{
  "dataset": "small renderings of single solids in any pose",
  "crop_scale_min": 1,
  "norm": "batchnorm",
  "widths": [64, 128, 256],
  "upsampling": "transposed_conv",
  "muon_scale": "original",
  "learning_rate": 0.0093,
  "momentum": 0.95,
  "nesterov": true,
  "adamw_lr_other_params": 0.0021,
  "max_steps": 10500
}
Rows from block 7, named by matrix and row number. Rows with one number belong to one channel. Each number is 128 + 32 x the weight over its row's rms, rounded and kept within 0 to 255. All counts start at 0. Numbers have three digits each. After the name is the row's rms in percent of the matrix's.
# convs0: first 3x3 conv (model.decb.0.1.convs.0.weight, 128x128x3x3), inputs 56-62, a 3x3 kernel for each
# convs1: second 3x3 conv (model.decb.0.1.convs.1.weight, 128x128x3x3, transposed), outputs 56-62, a 3x3 kernel for each
convs0.1 103:119173210106145132112183138099151196086103181106159129151105089125143118164144131164176116188199103132118068141111171134132109116102118108095131106136082106104108144082145171066104146188136
convs1.1 085:090126181134117124120107080150114113146158117145123133144162111124174109132198153172092137140137120126155138119100141128088118124202172119165143129102140191102094132124102176116108108134156
convs0.2 097:109147098128101146112133106115145121153135141156183125093147126113188140127128124163164152063129119094066125087100090176136169105089139132134122139113121115126114125169126128093123099131125
convs1.2 106:114155103136135148092168149144091127186178168103113141148154108136170140112149121139144212135108151087160120084113150165116104126145132089195125066112098168109150100131119110075037107148136
convs0.3 098:111135109124148095095043135118137163091096087142083121130172150107163107098111150128113112145107102182170156126144096157092154114123111130135125158102137086168145106088085154108042155158156
convs1.3 109:132136156106196162116112175099206090070025116101161092144135192140097097138108107136070157141102171142112078087136142120154152167146188175153144170124083122144118142152106199161152134123174
convs0.4 098:149143124108146144138091075142144138151010098026000084190149124122118176085132124096099157051069129168131121146122122137158145140115117073127104165105119137144125131118118217102161116146128
convs1.4 093:193149119086083166142060133106140089127151146162112102130189133163142139172130130116144152110157181133139111133092070084132089149132098145136138120127078109069065152093128106154134137089112
convs0.5 094:169116168166141094150171126140114120144162092159110044159161070146115136108080124127141191135160113110068145144125117053170166107117126156136102120158096112120135131136130144169136162138121
convs1.5 097:143123116129153150125093122165107106111120086104079087099118126140106147186084068153170130153084096098140122149147108144116136106097112092139108084139080178175089055068126162117065179145101
convs0.6 103:093138124116128179086141156140126123095140073082078090139131087118129086131129091122129203101153158180114134109127118122096147144166159108118129122143139133137134155153131133115107112128142
convs1.6 107:117130139071078103140111169118150149125143105120083135097154125076088125139134066163136178093083150111114120155105116147205117160178129112068124134072073085154156116125132053149110136140123
convs0.7 101:071124095104107123156169095082170148142143098234147082125133190092147127109189129088065083115126146144101134115151133150117125129097142171179142086108164105150148120091148111058127158146155
convs1.7 102:156065046144121181139129149185194114161180146155148210163109150169166174114175177103135153103162133139140109114088161142143157113113106090132095076176094097157142129117164158175175153117145
convs0.8 102:094103110122157107103147128112073131137164120176207159111171105118083164096119124111075146114191093060122084155123120140148161138158135108103104085108140105087114177200120118036134144127139
convs1.8 101:151136141150138123117140139112092127191108133138086107124174158063073132139142147159146173134128106132152143120171140098062178119137120169167120120156149121171136182239207157185160138159123
convs0.9 099:159102134117146107155143151081133150177145159098238192108118090083112140123126115094126128161185086073158120089127104165129095125130096116130101157143133173166132116138060134126030090140122
convs1.9 099:093131083143134064070097111022060146139180124087137104129127166046122146151151133135126134151122092156155144154177115163166141068078073154147120106096120146084177119162181120049147086161135
convs0.10 101:118089128107173104103123138174181187168101086255063117109128068112123133056118147100147164113122076139088145090102124120107113120103104139139113158151156128153135101095090048127125150072100
convs1.10 093:084058112095084068133116131183160044138144079141218159123138115167149093132109104143117061150167132117165127122105145151155152147119169105141131089138119101140084133133157118150169130155122
convs0.11 101:132188158131208172120123122121140149145000013117000109125123172160195166100073122102126097160088123125103136123142145180125109146110133161144134137135139126115120144180177124081149178100117
convs1.11 097:210165143120057150089093144098119182121130138080133108101139128123113143140061079085085139064174084125134135118118144143119134051091112106122217077130115063127141087179167130183145070093156
convs0.12 098:144124072085115131176170112160120154124178134157154149157131159086139133158119135078138185221199115114086169081152063182130152077081101096136114132105130124118107143101143098156129118176146
convs1.12 105:108075112134129142162093143110146090177099116061148081179141178153166074144175114107108115168124129119125127134156135211162203102086097091134132099102117160121122075175125211092143132121170
convs0.13 096:140102141172179114124138169154095121156203128107179231139105157159119141074126109064058124085131103137110141090153100092113198140111120068101136080133136084090148134134082094076142093178186
convs1.13 101:111125110149133060161111124107116083152146106099149069184159190125121101097122158128056090152130114162147104116112109086145152181123118128160177100115158146169180136159143090125108144100145
convs0.14 103:116109125089137108248128170095142156123110143164098161078129083080138089083070122051170106118157169084177114136119103118104100102134120156190160164140129169112137083107129036118110192075155
convs1.14 084:051140079155165123147120075138098132099101121090138129153106157097139094108156164107173153071101089131128101117129115151146154167180157064089147085115097106059140107137140131109074140066084
convs0.15 099:115113167053088092122070198017093162142149132133104137146143139079100053129192166104221089153171186081149117123041099173254159073077096090119114134129107096126098115076149099163149116025133
convs1.15 104:101157099097130156108183160108151137133159111147164176146105108087108110151093114135135221108081109142090116115101126156078069107149157115158140071132064157136092161161112132129106154143110
convs0.16 098:118139156177128116146064143138085131170149127118141075126105110128133117153119073091174139053128086032146085096138122075092121130124109091094092134107078152139120094060111069113115124180101
convs1.16 103:104117139146113138117106120091156147123115104136131117141093132135101116173161162190105152140053151109181138153169163095099106101149120119131093082111087136163117095122155090156101094148117
convs0.17 099:111107143132113157150139143145155149146097130090086111139099114151103156146130120087114157067098132084120097153121157092098160110133157112124123131123133092121110085199123149085149110052117
convs1.17 097:130068115076085085092089161146093130158168165140189147109153174102093101138094161135140115100155187115116132138135132118101127060158164091149056182178185099039093180128114082129134117127117
convs0.18 097:111172129074115110215153093204141125156137137178043117113139133130197149139166107063165083113131099042107147151079123117151139137085105150122101112112112126104094119204132067116140182104082
convs1.18 100:106169137118132138175192125109159077137134070157128134145158170101120110116118075109108147152123132121095154131148143107084091176160169126139159084171138102113082116098183113080068089121166
convs0.19 098:151064150064168133173153104072205120141129193144051109144159091093144174106128131137100160078157114094094153135096115155103132146130071105089085146071121151102108158144117086079160183113103
convs1.19 096:098100159138130140085151169132100087111171110113159182124030120112145151134067153141071173150138108083170098139090134174086114143151147118131213059207105062177127080095107227153098097101102
convs0.20 102:174255162182137148129207153137080114101076081121104114122071092140129115141153169134082136123121169099122118122097159119164149144178131100096107146090111106126129071144111121146113110075097
convs1.20 095:094082157183138173081013074134152131123126117111122083146222163168085147155166135115150072115155113104107143176172156131128166106186143116113108143075148112107087170111103173105140106090079
convs0.21 101:141102133136164101146107120085116102144082132164210129151111136101131145141076082107187132145079128139091181117078125131177087087082131108108117130120117114097102113015170148254143127083087
convs1.21 110:170178179156182179108141081108045073101075136115053082167183191147132146146137152049227154102130117126126149154203117132183153154151162157147117094139104080166115166152182089025070096173144
convs0.22 100:166079056121150149202132189170132103105136136052172116149136078142079138141125092138100159149169164135147095127108155130131135139118119125087115096103125104144130141108093177069135115183126
convs1.22 095:069102087129124155112110087078114123074148110114055125124154098094150125207114052159116129112130103115121094184072092131154097081111114121138176100120125142089146136153160127104101158179148
convs0.23 104:122122087141105130130154123124137132129132164084130159121117148171141176171122095147109198098171077111170058113133138122160110121100124100105106128102147090102123144146105136100068142128139
convs1.23 128:155153137154093097172144173120089186138058133071109097197113156076132116125049156174088141176127113093141153146151149183138173127162102128160148084166112144125137117102132148120156155096079
convs0.24 097:092153153103137109084150164141199170138092114091185202131104101105113098094126106158129054099146123073211047155114165091104093166163072117118075122092060105137077093130138100186063120154218
convs1.24 101:175121116177098136095073115088162160121166116080130167149134108164180178085174103140106133144103190148156081140155127122152075119201119158134129104139166163117143166131169040124100224135092
convs0.25 101:126129135121132068113107135127137162143048159144119106138186071106150185147160113169139112127067106144127094133154144131068079143133130135101080116136131110100136102121160154186074145120142
convs1.25 099:124166133113168157160139110111131123155151140065114138153094147104130157132155111115121114200150158090114092116110137115151148145062153203151151117101121168143129134140134163157128097185116
convs0.26 097:126122155136133133156167195133205130088104088113043049112082108096085131124124102086110088123143142095140098110155109107134121125136087128158155135115126144112108069062094176158162101114100
convs1.26 100:124127073101081131102133123122106140138139138111144158134139124104164099183166145146111170086113123090124119125115118130184116156100148095123069133121122141153138093151185207188082149205105
convs0.27 097:177083132145127092134111059117094137191077141116141166110191121177086190129135089137112096114079100125126174138110104132139146135116156126133186114105119148115141103171118121059104157145113
convs1.27 106:143127168105103125137135106104092146107089126084152086100120120122150172130096091059100104105109058162144141088104131122129055160146179137107145137053092079112130111105104071088139076119143
convs0.28 101:155107134160139146150110117084000116044000051127019115164154173156145126133143144118107147137100106152150154132163125144147131132159154144119131148153131131122144093000073109153156152164101
convs1.28 100:121114117114133118155195166122143128155225169146158109127110097092150120128137150134139139137093156145146148127124083159164096143097071111109131130143111098101101098076126146087136169164171
convs0.29 093:119135151117127124153077171082135148135092119147151154123139113139142135111154157121175115141192153170173168122093110098132153107103135148126125144119108117128133136148111133111100090093148
convs1.29 109:132138115101116160101136119085146108146148145122137155161110116171111152161167170111105125124139068107157102162172142179158107103180125165162143128081133122139122128135153133114137101185102
convs0.30 101:138172123160153150110085112103084162137146141090067118112128115162170154077080099163159090098131187132131165143152127106114090112142113120151141097111121107127112149131211099133110089052117
convs1.30 099:116188128114086118098102123142215211128100147127118108151058106094073104113128089139151132134124124158151146106130110090099127161127067154153140158082053110189112174134123177131197084150212
convs0.31 097:160113125129092111146128084102099125127099143204108125158130146092184102164142133128079121136130131155084073138125134120123137107097103152183114160155156117118067216100152162133090089173105
convs1.31 101:125096103105133159134107099091155087125171056142185138189149143153151085092131100139149105145117151170115098138137109121103085211237197183113135137121085146107087116123117084096081128159118
convs0.32 097:139145161109146144101102107094131128056164137106145169151148120157104145127135139094131105170193150123157144158119112152169140173137138092104107128139117106102146141081118131097140129163130
convs1.32 104:127151135105070124079116113107160146100131181130151135123077132068105141145117106125140151159098104097139175111170088137128150158089067170133085133114071158158120168162177235107187139178141
convs0.33 098:196157145141162109172130098188113167073095101119096138096090145115152089161112117124110147174095071102140163128123112127083058127146108142130134123136119138125138165121126132113134115146094
convs1.33 089:084111078099139199149126103114100155130188135107089086147180162152157072102163169113141147179104128144208165139157118187094108133146121162181149065178079143130106171082086192118085201117119
convs0.34 101:115151088113208121120097109184154121131112170138112157127139075116156147134164128154073127109065064094141106122105134130105105125064131118100136123107178134107120143101118115164130114105136
convs1.34 107:111195143168170122150110103114125044120102078061089033142153136054075112154116103124118087179173132160109052113153154144158142126131159101174170075097122121096140145139209114085131124170198
convs0.35 102:113150142162143127123173084155103077099103061178141120115113129125150132136139110140106152104122213123086168106136162152146150137110129135123109174124128122141130145148110104141193155123114
convs1.35 091:183106170090104161110153127165104149176118143174150094085119138174109155142137153105129098068190116162131137110119118121126138130118118181153132163138107085123092101122121090091103147129206
convs0.36 101:108089118111077107156160144112098135135099132161139065149166141082153130159114162087172081146129105148092179113134196154116129116147131125090122160131113146115097148118155102137170111090111
convs1.36 088:077118142183219148107137136081145142095111183098134107110143151092129142145130138089163154190141170143142139131162151095132108124128121158166152126176120138109133121157130163118085078082142
convs0.37 100:136159086160094119043098098122152131080097145062055111126128140181213156155137168118220101135107081159255131130156109159122131105086109119098127116121149123114157116130105097148105077094135
convs1.37 097:094108131175116152073140113123165165080157099103125134127094147099117137109113167113137129113126150121069113164181126090107108155158135070198097152169144154179166119110115240133126085120114
convs0.38 099:130112109100148120114158107108133150124173152177157125126112162120114144114095122123193128115155094144098175162121139150165155124119103140123127149151156133083147156052106123042175122204092
convs1.38 118:150067169121118108156134147144091150101106101104039131124108147086123111078110147098153139120086114105107106131154159099140211070164113161178134117193112185115182116169151120084195187140099
convs0.39 103:098222102170126115104145146095110105092098174143135112123151135092146126134112105115146100119165162133163024134144127132093071104122155139104099111115103147118113062166111090174118190110136
convs1.39 102:135110178117173093144024208138153149078108117126132137118152141077125158116109133163128128135067133130118173161148180067107155169192138101105138140155180138117121139129164078144143106113143
convs0.40 097:091086180143129132148164192161138098106131087140052108090188141166133132077117115099108168109161136197081178101174074127131175107135086117119087133116077155147077102143102106046116131145101
convs1.40 093:141149119117101122095107176134133132085115140159184123116163149149080063064074100154143126138081095100103211174159103093058126128152077138144154125255143129167163183096122121132179114185171
convs0.41 097:172110145145115203075140157089047117153122064061255166129127150126139151155128197134162134147172166153113198127111065060125144091149138088121113081103127099112118051028127123106091122105144
convs1.41 105:140140157149191146160070093101087156094099108154202168092101104130111093166132132117148083133135109078145131162178097147135168157168144122162130114111171113147104150180103119016159093132133
convs0.42 095:120124143111120074150212125169124163161048128107150113104092127124126162179101146169122141165093186156114099137105096106087073101107143157088132092120081158113128080018130134162132133173165
convs1.42 095:113085110158165107117166180124115084118089066070105092154100098095124144189112155167119124084136099150149194125157157177138093073113137157105154132102155108119091072121120090151147130171185
convs0.43 100:153224144172192168135130153171255163061076107072093127096089114144131109157127106130013084115140128116231105127152148142103162149158151123129102137102116145116139173119085128127144097068148
convs1.43 098:156122107143088061137109075177121160122137136081066095147135155105089101099152147106105112103150155126168161091067154083109161102046126127064129139095141101110092143177098120158136151131170
convs0.44 102:123135090127069126100148088125118126112099115068107178124141117110139105140156115155126096154111218075158061110150102164121120122139122091133099169080110141143163157133144126111128082156084
convs1.44 124:128061136168118140101075161108129179132119170158135112112113104040100105082110139169081085068094067189119140135110201169111153135099147145108150099156167145167144130087138104152130149134126
convs0.45 096:123116092151151115177094105141157130151109181092181131094132145129169175129109175152066130152107123182155054095087106120157162064096109096122107105088129115127123063185158070164119119092143
convs1.45 112:144133115115092153148128115102147126140146108131108107099091152158139172110104125161096171129126154119123077131181149073103176085127132133106101117151097128083166081130134028158220143114065
convs0.46 099:135135106156156147112147132100133110152105092000073169124113100204144155142094124148150145128136131137127118091105148145167148116135113106146111130135123168098143110142117131084145076149148
convs1.46 105:138135141190168107176118128150127187116131186103106115127134123125142096109149115158117141125108145092084125138106111160115199094152152129057118077150128123103155180192105087155163150134164
convs0.47 097:125131165101117150082092111158111132128182114157105112102122131087127177115116116168094145129155223105174098103141089129114139124114129157126135131106106117143108108104129123201057122116176
convs1.47 117:131158139127081157072135088152096118104033146136081135164138119091124169193119118113076104082141079134126132107128158155100097137167099126101125204069107128120146146168122160169055065159188